From a checkpoint of a small model that answers yes/no questions on an image's attributes: fusion encoder activation reglu, batches of 256.
Rows from block 7 of the image encoder of a small model that answers yes/no questions on an image's attributes, named by matrix and row number. Rows with one number belong to one neuron. Each number is 500 + 25 x the weight over its row's rms, rounded and kept within 0 to 999. All counts start at 0. Numbers have three digits each.
After each neuron's rows are labels from the 100 images, of 14848, where the neuron reaches its highest value: "responds to" is what is common among them. Only what is clearly more common there than usual is listed. The data: dead-leaves pictures: piles of overlapping shapes. In brackets: how many of the 100.
# fc1: MLP up (encoder.blocks.7.mlp.fc1.weight, 256x128), inputs 0-127
# fc2: MLP down (encoder.blocks.7.mlp.fc2.weight, 128x256, transposed), outputs 0-127

fc1.64:481519527468510478467524454514474454445461486511472554475502469520479485502464483512490495467497518497479491521483529505513494485512535506551478499505542472476526503525459509480447472482481530459518465449536532518479532509462498487497506504523500509486510533490477470487507503499527497517524557500513507486550544503534470485474538498488495472500487483487485490549480478498502507517456
fc2.64:497463470515505551538502514473500511550509499529529452509471523507520507520516505434494515523514483468566487474486475480495479512479466485471488521494494527499473484508534494488476479508529488511506527511464460489533497516527485509494491448497514523510526501464485548454508544472476502462486476475509488546445460515497512484490487499498510572491513505507523509488547504512489475477501
responds to: vivid (99)

fc1.81:519478493481465507492536541507482505507463538500530515508494499486486488556472469513536505472477509540478509485524490472470498529491490538503537468532477505506549512500480509480536524477511498522469485461493478462518539512513478482540543502564492506503471499478509492479508536523478498458553550520527465536512476484484520493503456528531517503443465500520496490505473486536499504510475
fc2.81:507481521487559494505437487516511519514507471517474462484541505494495544460538501503467537498511517482545529505480506490510487483534532527538500562518484525478489518457515525531479492486550467484530482513475522504480522521498534469477477479470481500483500481466426509521516480494479506505466479506454499451475496497523493466488464508509489537525537514517497493495512492479506521474475
responds to: earthy (34)

fc1.156:478471529499481546474473519460493477499487494504515521509446506493459469529504488488541468521497543516489489447518522479491478533522498512476497464488447494481503501502535490486545444534501492487502492547518535496535534488487493505427490509510486484522539484496496509477540514506543460528518525512493505524497518479469495516423483489509463495490513502486485519486497466510524462519516
fc2.156:495510511507502445520576481501535445519484537500503500517521502498488501500504534470496518525490504491505476552510528439485534489522524483530533483532555489524517533471525518518462565510491507476489466479513510485488485508523494542517494487490477481531455512499533478524465489501508507493500460449520490488475466493493462517554470490487497496481468499538499471504506523500479469521487
responds to: grey (60)

fc1.194:466459502532533480471492473503519489476489509499504485473541479518472457520517473503498520505493478530466514495482494479494546529540539490492485529501520504492500499482504523462525487473467460516487524458488514500479507493496530496491460487558516515533467522492527516527509502481574522463516492483486469501444493527549497481485511457495539502526530490537499538508549503475549470513512
fc2.194:491514479463507500507552478505424460498512524489502509496478519458508507497510513500519465543523499463522527486510497526506512495514472517462494484472500488523552421506499501552456513537546520463474486523510528469502536563467459500494533469487491496490470511476475526469486492517474508528510498527488487529536495489470496499497549529479526519502496492487529482470496494499491514503529
responds to: vivid (60)

fc1.184:492509525483490450469468518507494506541485522505460504504461567496494549519475503499474531495509510486487510504533493521533505521464517503477530503481515505503503446492499496527493467483508505516506490566450504467484507541489446486474526460535486508531513517513479488514514482502474491467495527472479493494447514487499486526442515514520566493518530533509519501525516444524498534509496
fc2.184:488515506514502509490545496545531516535484485491548491500508490497520486534512492527456458470514526510479522467516511440495489504526568505514505525505478507488519476460488522507471537509515473474506537491526492475508540498516475483539496521470516501476472520481545486481495499475544479508465476462469506508482507482518472489496533476500508541433499492536461491541486475503530444483489
responds to: cross (26)

fc1.75:506522532503496510438500472445505538507474530493484462518521532480489456502518517549495485463474490487488520517506487526512486453495493472503443492484526521511496489509494507498523491513505541469486537510492505477529477507525524511545499541485508485511459499538496510511502508534529498523508461493523567526482477483510486471516494552473437433506481489510540524465491484510475502495502
fc2.75:501467495491489510490501514495470510491492504513504479477526524457511508486474518475481546491476474482479468507557551525499514461488526498474528445498480484524503541529501479470451492488525450535462475528491498523473510505492539471457485481484488499520454507508488486485511502502560512485514495489495502514519494526519493484481460448501482435471539526480528527500479517491506559480466
responds to: large pieces (71)

fc1.25:492499522533505483540507496511478495535457465487479502480525525535496553494510501490508475523444495455545472512494501489544505452504530497502489526518497492531495483565503535496463505495483500486551490504505498472500508456486508505525520498496514494468459510536485530481532556526534510492506493520511538483468560517436488525485519497513549506494489487469498472496494547509496489474530
fc2.25:479528439501539539453484530521529492473480514489472520485567504513489481517513482493487513500509528498477513498568511482501518483445526460520572501553527499484484483504506503489521523515490528509492513492538490509539483450507537498504519508518521456487471506462518512531506505486457504495475472512490458491522519505496491495481466514467529467506507505525540535491516451500509486506523
responds to: earthy (42); grey (34)

fc1.140:510462508523493504513490519490534529435510468499501529498503546485478515490535525500480487518526517503524453464481527473500482504514464470521478500469521498420477509550537507524458540430495522489485509509482506488531495479489491518517481520501492490488504488478502491536520480513508515473469514537509454487514477553527493531471512499510522545495473542510544480532526489510488507516536
fc2.140:423462499493517543514518547500521492500528490502513480501507499535499516487481485459459543495483493492465459480553527498506491464503546483444506500498493499485507544556485487489466511492493452525476478518490502496478544498510506503482496493524501523496496519500467472470518518491542485486540487507493494494546484523490507504445498513526494519453538550479472489481472529498539542491505
responds to: large pieces (64)

fc1.3:506525559523507478497491494467518496540521501474483516538455480484486524472487518481476532526492494497468505514532519477485562497451463520478474530496481547504512532494520456516489549487503491443502454490508492524498526484515507526505526494485515504487479528497540477543480514531489542483504501511507520539516455477496495514489447501466541486486501509489467528487479564476473475497505
fc2.3:520505475507475471481459534498502512499506502493483447488510492548506443483505524486478526539496481532525509460487470440528470516498529537540503493479509465500493503468454486494492469479448496510554506516545522495501487491500470540499510497486523491489499519498487493473535479456510496525506507474526473533494497505441544492481505499453488508512534509419504496495522490540498475489493
responds to: grey (69)

fc1.247:519481528527500493470504521453485539527515475499514500487486502481531508513481461520496493479467506501517519514479502480499514499553484554519477497522523439529461552525476482499537479526527495472491480499522466460529513477467497502499481495491459538543517489488547461459522505515473456501523544527496497509527509481536457492512469491490484524520512508511504552494473555509510541518493
fc2.247:491539532494471493543514493503499511535500489506514525507536515515568501534526508492518468494515539546475474546538509532509545521516532527505507537483509523488513460482546500489498473462513471512496545505436508499533484512515497489480518511478515480517486507499476513527492527454508481507477499470506457474495431524479543502473528504474481487506506512492467500522531523495558476488518
responds to: earthy (33)